From a checkpoint of a small self-supervised image encoder.
Data: trained on close-ups of made-up surfaces with and without defects, 18.9 epochs.
Rows from block 7 of a small self-supervised image encoder, named by matrix and row number. Rows with one number within an expert belong to one neuron, the router's apart. Each number is 128 + 32 x the weight over its row's rms, rounded and kept within 0 to 255. All counts start at 0.
Before each expert's rows are labels from the 100 images, of 14848, where the router gives the expert most weight on average: "strongest on" is what is common among them; "patch colour" is the nearest of a few named colours to the mean colour under the peak. Only what is clearly more common there than usual is listed. The data: close-ups of made-up surfaces with and without defects. In brackets: how many of the 100, against the usual share in percent.
# router: router (model.blocks.7.mlp.router.weight, 4x128), inputs 0-127
# gate: expert gate (model.blocks.7.mlp.gate, 4x64x128), inputs 0-127
# up: expert up (model.blocks.7.mlp.up, 4x64x128), inputs 0-127
# down: expert down (model.blocks.7.mlp.down, 4x128x64, transposed), outputs 0-127

# expert 3
strongest on: wire mesh (98 vs 11.2)
patch colour: grey (89 vs 33.7)
router.3 [127 160 181 132  89 118  99 154 115 156 211 105 117 123 103 205 131 141  88 204 122  91 136 157 101 123 131 102 155 164 199 150  83 147 152 107 131 145 132 161 138 124 106 114 108 225 134  89 102  97 120 144  49 112  83 137 145 163 102  76 114 107 191 148 134 108 139 110 120 155 129 153 143 105 148 149 102  68 110 120 174  96 138 153 162 129 111 109 176 141 115 113 132 160 128 161  25 164 131 131 147 108 100 157  89 111 138 181 119 155 101 138 161 134  51 148 147 127 113 138 175 163 118 149 115 143 120 111]
gate.0 [122 127 158 182  47 122 107 211 132 165 172 127  93 111  97 173 131  93 173 165 110  99  74 110 130 124 105 106 163 141 171 128 165 143 134 110  92 130  96 184 173  93 142 112 153 125  80 112 117  72 100 141 139 124 104 120 124 194  96  92 122 110 172 146 135 126 131 124 127 139 128 167 135 145  99  87  93 103 101  40 133 110  56 152 176 137 134 132 169 178 162 100 181 140  67 194  89 126 132 143 110 108 146 120 181 178 160 124 143 148  81 145 195 135  88 113 126  86 130 107 129 121 124 129 134 163 108 125]
up.0 [148 137 156 139 157  33 138 132 132  87 115 121 109 137 111 186 139 179 163 104 147 131 138 115 161 142 105  98 107 116 149 107  98  85 122 192 117 103  82 134 142  90 132  66 130 156 179 134  97 132  55 194  96 149 147 154 106 155  96 134 156 156 105 171 154 128  87  95 162 150 115 159 166 128 102 203 163 133 192 109 175 113 164 125 163  59  99 113 107 110 103 103 191 133  84 118 111 102  64  98 133 103 126 133 162 139 152 141 159 104 100  97 127 120 126 143 147  94 165 170 134 192 101 116 112 119  58 155]
down.0 [133 186 147 150  70 152 203 163 125  79 119 181 166 110 122 113  98 145 118 173 110 143 128  80 115 135 147 125 170  98 176  64 151 127 130 161 123 108  94 112 132 135 185  87 107 120 114 146 123 122  86 120 178 146 129 133 197 127 111 114 171 167 127 153 114 157 134 144 102 173 131 121 139 120  93 142 123 120 132 107 128  83 163 119 152 154 148 117  91  93 175 100 143 215 130 171 150  82 124 137 167 179  91 122 171 119  29 185 127 113 119  82 167  90 139 125  38  92 164 148 109 128 130  93 117 134 142 161]
gate.1 [160 104 174 122  90 159 128 101 137 157 129  77 118  89 166  67 145 142 132  84 125 113 120 150 143 176 123 101 133 156 156 120 141 130  93 118 108  98  87 185 117 156 106 163 124 161 128 144 146 142 194  51  91 115 117 119 145 106 158 147 128 125 133  67 100 127 151 142 128 116  91 186  93 127 139  99 130 108 100 155 106 165 100  84 103 190 132 108 162 163  94 158  44  78 190 150 129 129 125 160 110 172 187  94 137 156 178 122 120 122 151 148  94 167 153 121 114 110  64 126 107  90 139 155 170 237 144 103]
up.1 [114 131  78 182 191  98 151 141 109 110  85 165 157 150 128  84 130  89 139 141 111 185 216  88  99 101 157 133 116  58  86  88 136 112 145 157 110 175 192 117 131 122 174 162 144  93 112 106 127 112 121 102 187 178 114 141 112 105 144 152 119  99  93 130 156 122  96 130 135 183 135  87 114 150 140 127 165 116  79  87 149 113 151 156  70 117 107 157  99 102 156 114 159 140 115  91 188 136 176  93 132 113 117 166 120 121 106 119 117  85 120 143 166 146 137 189 158 146 197 143 150 130 138 188 118  53 187 105]
down.1 [ 74 115 137 127 156 169 147 109  92 153 118  81 117 129 145 106 127  95 168 162  86 164 134 122 158 139 167 130 165 157 202 130 135 113 173 129  97  56  93 178 121 135 150 175 139 200 145 161 129 105 123  87  66 111  84 110 125 150 131 119 173 112 114 134  94 159 101 126 180 151 178 113  70 104 155  98 140 116 114 157 138 105 183 139 139  97 133 124 228  93 163 150 158 114 125 159 117 115 159 156 148 144  75 172 161 128  77 177 158 109 115 141 150 145  88 128  96  83  99 145 157 133 117 154 109 145 226 124]
gate.2 [175  64 136  87 186 110 154 108 116 115  79 131 117  84 131 118 140 153 100 113 159 138 136 111 183  37 116 180  74 120 129 109 142 133  68 135  88 156 137 123 154  90 164 181 130 113 108  95 124 144 163  65 169 152 100 104 166 101 124 161 169 128  95  89 131 127 135 123 196 161 144  90 123 114 143 108 176  67 117  59 145 177 114 103 145  58  86 116 128 137 116 132 110 120 151 126 173 144 119  92 101  42 153 103 133 118 127 168 156 115 155  85 111 111 179 123 100 144 147  94 119 158  87 179 100 102 133 130]
up.2 [ 51 119 107  98 124 101 135 157 116 134  80 123 173 157 125 129  72 121 141 132  78 138 180  96 101 197 138 123  80 116 111  96 144  62 160 129 117  63 129 111 122 108 104 124 161 107 162 182 105 112 131 112  93 122 192 131  90 165 102  83 106 105 109 150 104 108 144 130 149  66 161  72  66 117 128  84  87 179  98 100  79 112  97 197 139  98  97 131  78 121 140 123 120  91 125 151 159 117  99 130 112 157 101 130 126  88 118 112  79  50  79 172 120 120 141 107 137 115  84 160  90  76 164 158 140 129 160 126]
down.2 [151 132 141 160 126 104 110  83 168 150 115 159 160 217 125 102  90  99 103 159 151 195 136 122 186 146 105 152  84 191 129 148 125 116 100 109 152  83 116  84  74  96 112 120 185 120 143  74 107  86 134 146 189  71 160 137 131 159 106 174 133 147  84 101  85 184 150 135 134  88 157  82  89 177 142 106 138 132 119 153 120 187 170 157 128  74  96 167 130 128  98 163 119  83 135  58  93 176 116 112 146 112  79 105 108 109  81 114  74 146 108  97 122 135 152 124 157 121 137 110 117 137 158  76 166 154 141 139]
gate.3 [110 174 144  96 132 123  66 170 137 132 166 139 113 108  78 144 140 102  97 154  97 146 158 120 127 156  88 125 120 166 122 171 121 143 124 110  89 122 119 131 112 110 147  67  76 159 175 191 128  72  94 118 101 134 152  84 141 152  97 123 104 150 130 143 125 144  72 196 150 125 199 160 183  61  64 141  58 134 121 103 126  83 153  98 203 120  93  89 153 154 180  99 109 113 147 141 117 111 103 111 168 104 115 133 197 137 101 216  96 112  72 132 153 171 113 127 102  94 147 137 152 148 146  96 127 120 123 127]
up.3 [156 143 125 160  99  67 136 132 123 153 152  56  69 132 110 160  74 174 125 114 159 107  95 117 138  88 100 132  84 135 148 181 154 106 151 161 113 126  92  95 140  91  67 125 106 101 129 136 126 148 120  99 148 103 155 106 142  61 130 116 136 141 115 129 140 135 130  75 136 160 112 103 186 153 133 116 162 155 115 126 133 119 119 151 196 169 207 140 123  82  87  71 119 127 129 126  84 140 159  90 122  77 130 128 164 119 153 133 132 165  73 103 137 130  69  70 141 213 147 178 166 143  73  49 116  93 114 162]
down.3 [133  91 152 112  86 105 167 125 131 129  68  91 211 146 214  75  87 187 154  83 128 167 127  49 151 119 121 147 180 179 157  77 121 106  96 146 117  92 131 100 124 109 166 101 152 144  91 154 140 159 140 135 158 138  67 155 179 165 121 158 109 158 112 165 144 129 164 124 142 144 124  89 101 139 146 146 180  83 132 165 162  88 130 107 125 124 161 145  99 111 144 120  85 177  82 126 130 146 118 157 154 178 104 155 165 141  91 130 141 184  98 111 142 160 161 140  58 126  95 107  77 174 133  94 142 162 130 119]

# expert 1
strongest on: wood (100 vs 11.1)
patch colour: brown (98 vs 26.4)
router.1 [163  93  75 117 129 118 113  92 125  87 144 154 146 161 143 150 165 166 124  77 126 131 143 125 108 128 150 187 143  69  77 104 146 130 169 126 123 132 113  97 135  95 170 136  85  44 101 188 119 151 113 140 106 170 119  83  38 115 170 113 154 124 101  81 169 119 106 138 122  99 123 166 132 104 126 144 165 166 114 168 109 132 171 102 161  83 163 148 122  88 190 143  87 213 124 138 173  94 131 121  53 125 138  94 114 152 139 118 130 147 153 151  91 130 196  75 161 148 125 200 164 153 109 108 123 108 135 132]
gate.0 [120 142 146 116 110  89 123  89 136 109  96 124 120  92 135 124 136 164  96 136 139 102 193 124 125 165 155 104  87 103 133 157 106  59 113  81 118  86 156 128 105 143  75 136 121 153 126 130 122 141 154 135  71  96 184 152 126 185  99 116 165 139 110 155 146 107 149 121 122 150 114 109 158  91 151 148 110 144 160  91 209 136 106  98 195 123 135 151 163 159 127 123 116 104 160 121 109 107 144  68 134 106 187 104 154 133  67 203 104  51  66 147 224 153 128 179 126 159 155 175  90 100 130  85 183 141 131  97]
up.0 [193  66 191 149 178 101 173  75 160 141 154  97 123 122 136  77 155 148 105  75 137 108 127  90 129  91  89 106 108 133  90 139  91 174  90 160 155 123 116 102  86  97 160 183 154 154 121 128 130 131 124 146 126 127  66 137 125 130 137 194 126 127 134 148 135 119 168 122 139  62 116 136 105 142 117 124 150  87 115 142 118 204 119 122  78 131 106 122 117  66  98 126 129 143 139 109 137 168  57 142 142 126 160 124  83  91 196  70 138 150 189 101  92 134 135  59 168  84  83  97 109 158 146 179 107 100 104 101]
down.0 [142 129 120  45 114  80  88  96 170 183 149 185 127 118 109  87 128 131 171 127 140 186 178  83 161 151  83 120 124 142  95 118  81 157  96 159  90  89 174 124 143 140 154 131  75 139 127 112  72 116 130  82 119 106 144  84 140 132  85 152 111  71 105 106 179 142 137 153 162  95 157  92  78 123  89 127 121 102  90 180 111 113 125 141 124 133  97 167 121 191 131 117 128  98 126 153 161 187 169  99 117 110 130 126 164 139 164  82 136 157 120 178 126 171 145 101 111 113 144 133  91 227 201 143 148 147 105 121]
gate.1 [151 181 147 114 152 118 106 169 135 162 173 119 123 100 132  86 108 149 121 115  89 184 152 124 154 159 144  50  79 167 116 201 138 149 108 204 101 126 189 121 166  89 122 135 104 114 127 123 141  74 113  91 145 147 161 153 173  75  71 159 114 182 149  72 106 173 111 145  95 145 160 109 119 135 103  89  59  78  40  91 104  94 165 161 120 131 136 141 113 121 132 105 109  97 194 137 151 161 151 120 148 135 156 121 137 149 147 169 120 156 157 121 149 178  89  90 148 111 142 180 151 144 134 174 131 154 115 108]
up.1 [ 94  75 158 112 157 128 135 181 138 146 129 133  78  93 121 151  68  80 184 156 123  84  72  92 103 114 132 150 162 128 108 132 115 108 155 163 135 109 136 154  78 112 172  96  95 118 113 125  78 181  68 125 135 150 132 141 114 151  78 115 109 138 151 179 118  75 129 102 167 134 190 130 136  67  86  85 105 105 128 149 102 105  99 153 115 142 187  89 165  96 118 115 169  79  63 134  92  85 149  95  82  43 113 130 128 158  89  96 194  78 135 127 107 159 110 111 160 122  88 134 104 101 124 153 134 105  96  93]
down.1 [103 109 146 130 202 119  78 104 115 151 124  94  95  98 112 157 148 197 136 184 128 108 109  97 135 157 117  59 133 154 105  84 151 158 136 129 125 124 126 114  85 117 120  95 157 171 129 105 156 131 156  43 142 137 109 118 163 132  73 139 134  73 126 108 109 145 149  48  56 155 139 166 166 153 111 165 101 157 169  88 149 168  94 138 125 132 138 105 159 101 107  76 145  65 135  93 136 140  87 105 117  58 107 188  62 101 148 172 155 113 138  79 122 155  95 112 107 135 137 101 131 150  91 147 131  95 146  62]
gate.2 [157  99 115 145 111 107 114  86 145  88 117 109 113  55 168 107 160 154  63 114  56 148  72  93 146 103 112 139 124  87 134 166 134 133  87 184  86  82  97 187 128  88  80 143 115 174 148 122 176 137 144 116 125 152  88 133 149 110 171 161  80 116  96 127 121 140 117 120 128 110 168 171 118 133 133 180  85 125 106  75 146 111 148  67  63 135 124 159 120 137 112 178 109  93 189 124 127 117 169 137 117 171  90 112  84 115 172 153  52 140 192  88 145 140 160  61 140 139 111 142 105 150 138 130 116 142  70 137]
up.2 [143 150 126 192  92 138 128 163 204 150 104 151 177 177 109 143 109 101 142 136 132 124 177 187 127 132  54 205 153 213 142  84 188 179 154 113 120 183 162  90  97 155 161  47 126 140 152 117  90 122 124  98 169 124 118 144 129 148 151  86 122  92 120 121  83 104 125 144 111 152 110 100 205 127 157  80 145 124 141 192 143 137 144 172  97 186 120 115  99 156 144  83  96 156 134 120 113 131 116 194 121 136 154 135 144 118 136 103 131 112 143 145 110 108 145 110 143 154 114 107 119  82 124 138 197 108 152  97]
down.2 [166 191 131 118 150 149 143  43  87 116 169 101 133 127 109  73 129 103 162  70 103 136  49 191 129 150 162  47 103 130 147 114 138 131 133 143 115 120  95 112 130 138 123 123 144  99 127  99 101 108 126 154 123 127 157 126  98 136 115  83 132 165 128 164  74 191 123 134 103 121 149 134 168 149 163 123  90 110 150 163  30 120 134 105 149 130 140 116 129 173 138 104 114 136 147 107 143  48 166 153  65 131 104 109 143 148 135 139 121 142 169  81  19 171 106  61 121 112 131 143  96 116 144 110  81 140 128 111]
gate.3 [156 180 135 153 138  77 128 127  85 100 113 109 130 128 133 117 105  92 114 171  90 159 104  73 183 159 140 105 134 132 121 176 147 141 180 127 115 101 141 141 165 100  69 143 114 136 117 102 170 117 159 119 199 100 112 113 228  80 138  88  69  86  97 101 107 130  80 105 110 114  99 101 143 150 145  79 144 115  99 155 115  91 124 142  66 203 158 122  89  99  80 146 126  73 160 151  98 128 130 182 169 144 121 116  99 146 131 116 104 184 155  95  83 134  73 116 127 183 152 111 161  80 130 138  97 165  86 130]
up.3 [ 50 129 106 100 153 150  86 169 135 101  80 113 111 142  98 133 133 131 147 179  92 137  71 126 135 121  62 105 163 135 140 113  82  99 198 128 137 168 110 136 127 107 126  49  57 103  99 148  95 170 116 168  94 121 115  77 112 113 124  95  87 156 101  80 176 147 122  68 101 112 149 122 112 125  42 116  81 131 136 170 135  59 156 153 143 144 156  82  91 126 142 116 168 142  86 139  66  97 126 129 116 131  87 170  98 168  72  73 124 130 108 117 139 124 151 157 104 145  99 128 125  86 132 167 137 111 136 174]
down.3 [106 155 134 115 131 130 129  90  96 108 117 132 100 112 114  96 163 124 108 138 173  59 141  70 132 130 126 149 112 134  99 169 107 130 150  96 119 126 139 161  53 114 167 101 100 167 155  99 178  82 189  94 148 109 120  71 178 103  95 143 100  66 121 103 132 133 169 109  99 107 144 123 142 108 148  77 147 126 111 127 120 153 170 143  96 134  79 125 147 117 133 142 219 124 116 152 108 126 138 103 116  59  97 133  85  80  83 132 178 126 143 109  98 180 164 160  66 143 114  82  73  82 149 126  65  93 191  69]

# expert 2
strongest on: wire mesh (38 vs 11.2); circuit traces (35 vs 11)
patch colour: green (40 vs 13.3)
router.2 [ 86 163 116 122 174 150 106 157 120 139  79 154 128 114 129  92  98  67 174 156 124 119 104 106 131 144 104 122  84 162 149  93 212  73  90 109 107 124 149 145 160 136  97 166 198  84 147 132 133 102 158  91 199  78 173 155 113 143 143 116 101 104  91 140 112  86 130 107 116 120 176  84 106 115 168  95  74 145 178 110 118 108 123 130 105 130 106 132  85 184 141 132 139  96 130 131 157 128 213 122 113 105 103 114 144 111  81  83 107 104  84 108 107 152 136  94 109  68 134  49  72  90 157 104  79 151  97 125]
gate.0 [171 155 101 168 176 131 116  87 128 133  81 138 136 149 159  88 139 141 106 115 137 147 126 154 122 115 105  88 156 126  96 115  80 156 118 126 147 106  93 175 116 101 134 168  91 148 147 105 126 200 112 120  99 217 123 151 174  93 124 151 138 124 177 121 125 156 138 104 114 144  94 144  81 139 136 182 172 174 169 159 176 167 117  68 133 134 128  88 117  95  75 174 124  78 130 158 117  81 142 115 155 113 160  92  67 165 149 151 113 108 141 130 136 156 146 120 167 163 139 195 221 140 137 151 143 223  86 103]
up.0 [134 133  94 189  78 161 144 122 167 148 112 153 133 158 177 125 122 135 186 164 151 131 180 135 142 159 128  95 176 152 152 132 183 124 163 124 128  92 121  95 123 143  77 125 120 172 103 151 169 117 164 156 165 101 141 167 150 189 148 155  94 122 155 148 144 152 148 119  70 131 105 107 104 146 197 127 124 175 145 180 111  89 134 130 131 171 144 212 122 176 158 149  81 124 157 115 118 149 132 170 177 175 110 138 133 144 114 151  60 160  40 148 166 215 129 141 105 161  87 120 128  87 168 129 148 152 134 102]
down.0 [147 166 129 182  66  91 145 134 113 173 108 123 127 155 112  97  94  64 160 154 148 220 144 102 142 152 134 123 179 145 159  82 158 165 130 167 113 128  86 155 147 116 148 178 118 134 124 126 159  84 128 135 140 222  50 130 147 137 136 139 124 112 139 115  92 134 132 124 125 164 133 105 101 135 133  75 214 104 128 121 112  56  80 128 130 151  81 135 190 144 168 159 130 100 149  99 120 102 137 142 170 110 168  83 114 157 156 115  99 138  64 141 118 195 124 159 102  93 140 115 180 156 121 185 141 146 118 122]
gate.1 [159 127 105 113 167 116  97 130 154  74 101 160 123 103 142 185 134  88 152 171 148 116 193 101 113 193 157  79 174  95 147  97 119 106 106  85  93 106 130 144 112 120 132 149 132 172 108 138  82 137 157 120 118 205  92 176 131  87  92  91 123  71 150 121 149  79 108 173 169 141 118 110 103 152 171 142 122 153 119 139 142  92  78 131  87  89 136  97 114 175 141 182 122 117 129 172 127  84 126 115 131 163 189 123 157 172 109 133 159  96 119 142 149 113 141 160  91 133  99 151 147 136  68 255 159 122 122 100]
up.1 [111 150 124 164  85 130  92 109 108 120 114 136 190 167 175 119 175 118 114 161 149 127 115 100  57 143 146 173 128 166  80 129 145 137 145  99  93 148 145 149 106 110  77 141 128  90 169  88  85 105 169 129 130 112 148  63 107 151 144 112 164 126 192 135 120 144 118 111 170 142  70 124  84 150 128 158 120 178 162 142 176 166 109 171 117 105 210 121  74 124 111 169 165 116 133 125  96 108 105  97 123 104  91 150  60 180 145 136  73 136 195 132  89 136 115  88  96 173 129 128 126 114 128 129 193 150 101  45]
down.1 [162 212  98 140  60  97 143 174 113 144 109 115 149 129 128 138  84 153 157  89 152 226 108 192 144  74 126 188 133  98 144 135  86  97 145 131 145 139 178 118 179 139 146 150 131 110 155 140 146 156 177 124 150 117 154 129 136 113 131 162  99 134 181  85 122 128 127 142 125 128 109 137 124 123 153 139 138  94  93 122 191  69 220 122 105 125 165 123 130 166  66 116 108 162  83 167 100 111 117 112 147 166 160  99 140 168 155 114 124 123 124  53 169 125 140  98 174 143 115 173 152 117 134  87 136 198 100 155]
gate.2 [152 140 102 127 149  85  72 154 131 196 174 127  98 102 122 109 105 139 144  60  90 136  72 132 128  92 146 100 136 110 129 141 136 113 112 126  67 102 133 164 111  70 153  77  86 161 191 141 126 132  77 102 110 165 135 190 150  55 125 129  83 133 139  72 125  93  50 124 172 167 144 126 137 140 125 144 129  90  60 152 129  62 157 152 126 161 165 121 120 122 111  82 157  98 147 168 129 111 151 101 110 133 183 159 123 127 161 110 107 135  74 177 115  98 120 187 151 142 142 140 142 148 137 165  94 167 201 139]
up.2 [ 93 100  82 109 127  60  81 111 200 136  81 101  98 135 118 144 106 190 141 101 124  83 118  77 161  51  72 134  71 140 130  84  97 151 110 110  92  75  82 104 156 108 144 142 113 111 125 120 169 155 149 162 113 119 137 140 195 167 120  92 103 125  75 151 155 108  60 129 129 165 156 114 134 174 160 157  94  98 140  86 156 142  92 133 134 144 155 121 111  81  90 117 122 111 103 170 129 145 152 166 124 112 134 151 159  39 141 114 157  83 130 118 136 107 202  71 109 119 107 127 110 141  80  99  78 133 125 136]
down.2 [170  65 167  80 125 152 151 114 132 183 157  98 137  86 131  87 117 160 115  78 112 164  95 126  93 150  93 146 136  84  95 146 160  85  89 137 109  73 136 131 139 137 137 204 150  50 144 155 115 120 118 138  92 106 134 163 114 122  79 137 100 123 123 125 104  87 165 110 204 105 155 161 104 126 153  76 144 103 109 173 127  99  61 108 199 136 150 112 150 110 119 114 138 107 189 158 128 131  90 161 100 185 147 172 115 158 123  37 168 127  90 101 142 103 145 113 147 156 104 142 126 154 109 118 165 171  73 110]
gate.3 [117 127 124 137 106 121  89 131 130 135 186 120  83  65 131 123 160 147  88 106 163 201 106 112 132  83 100 121 126 125 126 132 129  90  86 109  80 123  84 101 146 103 127 144  91 107 102 102 200 135 115 106  82 176 108 131 121 134  85 147 134 147 107  72  93 106 143 145 115 151 119 198 145 105  82 113 100 146 139  98 172 135  80  43 141 163 102 145 158 147  91 135 112 109  96  69 106 145 148 179  85 109 118 156 120 159 141 183 171 119 134 168 153 172 130 220 130 159  63 129 127  61 157  82 165 139 126 160]
up.3 [ 89 125 158 111  73 143  92 127 145  96 117 145 141 192 103 163 106  97 151 153 132 134 186 173 114 190 214 118 172  92 155  83 139 139 151 104 144 164 145 123 120 150 110  91 105 143 113 126  99 199 110 167 132 112 141 119 168 120 166  37 158  87 129 104 169  85 107 133 153 122 118 115 103 153 170 106 179 149 108 187 135  88 122 152 109 118 103 138 150  96 103  90  68  79 120 141 118 141 118 153  98 129 102  73  86  83 113 130  77 213 132 127  87  58 111  93 138 157 133 146 155 131 123 171 119 162 136 128]
down.3 [157 135  93  71 129 105 127 113 106 130 108  91 158 167 189 167 115 118 102 146 169 131 138  91 149 187 166  71  89 138  73 172 115 112 115 102 139 116 163  99  52 132 112  96  98 144 136 141 102 139 187 122  97 108 115  95  82 186 101 108  58 104  43 149 129 104 133  93 134 159  44 105 113  94 160  84  95 129 156 124 126 109 125 192 176 151 127 165 142 155 127 134 134 138 160  98 117 196 114 103 143 171  73 132 107 116 146 155 175 116 131 133 133 142 172 216 108 153 120 115 156 120 129 122  98 113 147 133]

# expert 0
strongest on: wood (79 vs 11.1)
patch colour: brown (76 vs 26.4)
router.0 [127  85 128 148 113 117 177 108 158 125  70  75 122 115 154  75 128 128 116  68 130 154 135 128 154 132 126 108 111 129  80 166  82 149  84 162 138 103 122 107  75 154 145  97 109 144 124  93 162 161 135 142 133 168 133 138 219 103 115 204 146 168 121 125 106 190 140 160 150 126  81 120 108 175  70 114 165 134 107 117 114 166  84 111  99 157 117 134 155  91  65 134 148  50 122  80 181 116  64 132 184 175 159 141 150 145 156 122 160 121 181 114 156  81 115 176 104 177 133 157  98 111 127 134 184 114 152 138]
gate.0 [105 151 121 147 110 126 153  58  97 137 122 117 154 175 110 151 119 171  87 176 133 180 165  85 133 165 160 103 129  82  69  94 138 139 151  90 141  73  90  99 136 141  95 119 142  76 135 147 128 146 151 194 122 116 180  98 111 139 158  98 117 171  81 118 160 144 164 154 182  60 120 141 133 114 127 140  84 148 132 120 170 133  95  94 146 149 134 145  99  81 123 155 126 136 155  89 141  88 149 154 115 141  56  75 100 105 102  96  37 132 196 140 149 123 197 148 124 162 111 147  81 100 144 166 181 114 169 143]
up.0 [ 96 171 106 117 139 131 128 133 138 111 146 114  95 112 122 117 116 174  89 186 141 164 202 141 115  96 145  83 165 150 174  66  59 138  89 130 133 156 164 129 103 113 172 119 112 197 114 122 140 146 132 156  43 118 110 134 115 114 130  87 161 153 127 101 181 186  77 155 155 111 138 193  78  96 116 175 143  83 113 160 176 120 182 124  93 122 139  83  86  65 129  91  71 117 101 118 108 167  96 114 149 135  97 163 138 112  73 148 129 137 149  89 105  87  98 138  96  93 114 150 195 167 139 114 143 106 150 132]
down.0 [175 151 133 125 118 117  74 146 113 209 147 162 131 152 113 141 134 175 131 161 124 100 145  82  80 142  83  82 177 124 103 101 140 130 116  93 143 138 131 135 194 102 149 110 145 123  72  89 101 208  99 143  91 163  77 133 112 126 150  86 104 120 105 117 139  96 144 104 165 164 119 125 126 101 123 145 120 116 225 101 165 124  70 129 127  80 113 112 108 164 103 118 111  74  95 147 144 133 119 102 147 106 209 115 107  98 145  98 118 164  91 197 186 110  80 161 142  95 144 166 124 203 132 141 159 106 146  85]
gate.1 [113 127 151 151 138 184 101 137 142 101 142 213 118 171  92 130 161 116 140 163 134 128 147 107 106 107 130 145 135 111 145 138 155 126 117  83 176 132 152  66 134 186 155 201 146  65 118 129 115 131 116 111 145 123 135 105 102 155 159 171 173 114 127 122 162 109 186 117  95  95 179 130 112 118 177  99 109 137 111  85 105 145 149 163 110  84 129 184 103 131 144 141 164 186  61 147 113 160 147 156  84  56  44 105 113  64 110 149 138  99 166 126 150 140 149  71 179 110 102 168  97 105 162 114  95  63 153 129]
up.1 [162 122 135 142 174  40 148  75 123 146 153  95 128 162 136 147  90 183 129 112 114 118 155  70 125 133 160 104 113 100 137  79 125  67 128 122  76  96  65 138 163  64 126 129 142 142 142 181  96  92 141  89 106  98 129 175  90 126 150 125  64  87  82 117 134  95  91 121 184 152  78 117 165 139 169 156 136  71 104 165 110  82 152 167 131 145 136 130 150 129 176 125  99 128 146 148 176 112 140 109 110 138 191 103 160 121 133  74 111  99  55 145 118 153 147 151 116 118 178 141 165 138  81 197 111 167 140 135]
down.1 [137 126 161 155 131 119 140 112 128  82  74  70  84 118 118 174 152 140  70 159 123 111 126 133 106 195 147 126 127 162  85 102 152 129 123 152 126  37 156 122 145 120 150  94 179 134 152 116 104 135 121  95  80 130 124 113 118 191  98 156 105 107 143 118 135 148 160 105 119 117 175 134 241 124  80 116 106 130 135 153 143 139 121 107 169 201 145 142 120 111 129 137 129 149 180  89 155 180 120 134 182 155 109 157 145 188  92 194 216 141 178 105 111 147 111 143 147 121 157 136 140 196 101  73 125 142 140 140]
gate.2 [187 135 185 136 118 126 132  71 110 123 181 142  85 152  90 155  91 185  99 118 118 119 112 123 116 155 159 108 140 145 125  77 144 157 130 126 158 144  92 113 204 102 103 103 165  57 147 158 124 144 141 176 126 111 181 118  59 131 120 106 121  77  90  55 161 100 122  57 126  96 150 140 166  87 113 128  94 120 114 145 177 147 140 153 147 128 140 123 125  96 139  75 110 182 178 103 146 153 123 118  96  99 119  73  72 110 107 145  66 161 135 131 190 161 167  93 123 100 184 134 115 168 126 184 165 131 104 135]
up.2 [203  73 160 138 114 133 162 131 133 188 120  99 148 151 100 139 165 176 153 109 147 159  75 134 146 121  92 116 137 133 210 175 110 128  75  79  90  93 102 113 141  92 157 109 109 160 120 154 120 156 106 112  68 124  69 134  92 122 100 150 124 148 145 159 112 141  95 114  91 151 108 149 169 124 123 150 151 123 163 161 148 107 105 114 185 170 123 111 201 117 113 118 173 149 138 132  37 136  81 137 134 156 204 155 149 145 201 108 157 132  91 205 147 157 124 149 143 125  94 165 185 134 138 123 168 136 118 139]
down.2 [168  48  98 107  75 103 134 141 106 108 130 157 157 155 130 126 111 134 139 119 159 166 139 119 180 102  88 133  86 145 131 169 161 120  90 109 110 142 175 130 138  86 126 155 116 179 184 160  92 112 102 175 115 122 108 183  79 140 110 154  94 136 144 146 144 107 100 167 186 120 121 122 113 150 146 124 152 137 112 155 121 112  81 162 193 160  81 118 121 121  84 172 105  76 106  96  82 156  75 102 111 137 140  93  86 162 196 112 120 132 112 174  63 116 140 177 193 152  78 173 188 122 166  94 151 162  79 129]
gate.3 [ 71 123  86  96 121 153 112 157 110 126 193 109  97 138 149 159  80 152 113 145 164 129 124 124 137 118  91 132 120 130 190 165 101 125 212 141 182  93  89 132 183 167 162 103 128 123 121 174 176 160  66 129 120 145  81 209 151 107 135 113 150 148 108 137 122 125 138 153 129 172 152 194 113 147  98 110 101 153 132  88  96 132 139 174 127 168 112  90 157 127 146 107  85 125  78 150 152 174 218 142 127 122 186  69 149 144 125 122 139 136 122  93 134  77  92 102 156 134  86  96 177 148  91 132 133 111 117 197]
up.3 [173  94 112 138 158 127 130  75  90 143  97 122 140 116 131  87 120 127 150  82  42 128  96  99 111 104 137 132 111 145 149 143 143  89  96 128  78 132 138 118 135 111 118 169 106 144 151 182 128  70 158 105 123 107 132  89  74 129 120 172  81 111 166 109  84 151  76  95 136  81 136 107 193  87 158 192 133  81 135 186 106 106 188 143 149 145 168 144 133  88 183 154 151 184 174 161 107  83  90 115  98 153  67 135 151 137 109 177 132  81  84 131 110 133 149 108 100 136 137 115 160 106 107 158  54 179 102  94]
down.3 [138 149 164 171 159 146 130 178 125 165 188 147 111 106 121 102 137 102 171 152 150 114 127  74 214 151 120 143 156 130 159  68  66 109 154 139 156 152 162 162 128 130 147 123 169  92 131 199 161 188 126  84 175 136 143  76 183 200 102 110 147 111 136  90 134 120 152  87  54 140 145 143 126 126 132 133 160 131 148 126 146 173 165 139 161 111 147  98 100 124 110  96 153  98 176 191 104  87 171 112 129 109 168 105 210 170 159  59 166 118 167 151 143 156 145 154 117 109 135 118 128 133 132 173 133 121 141 147]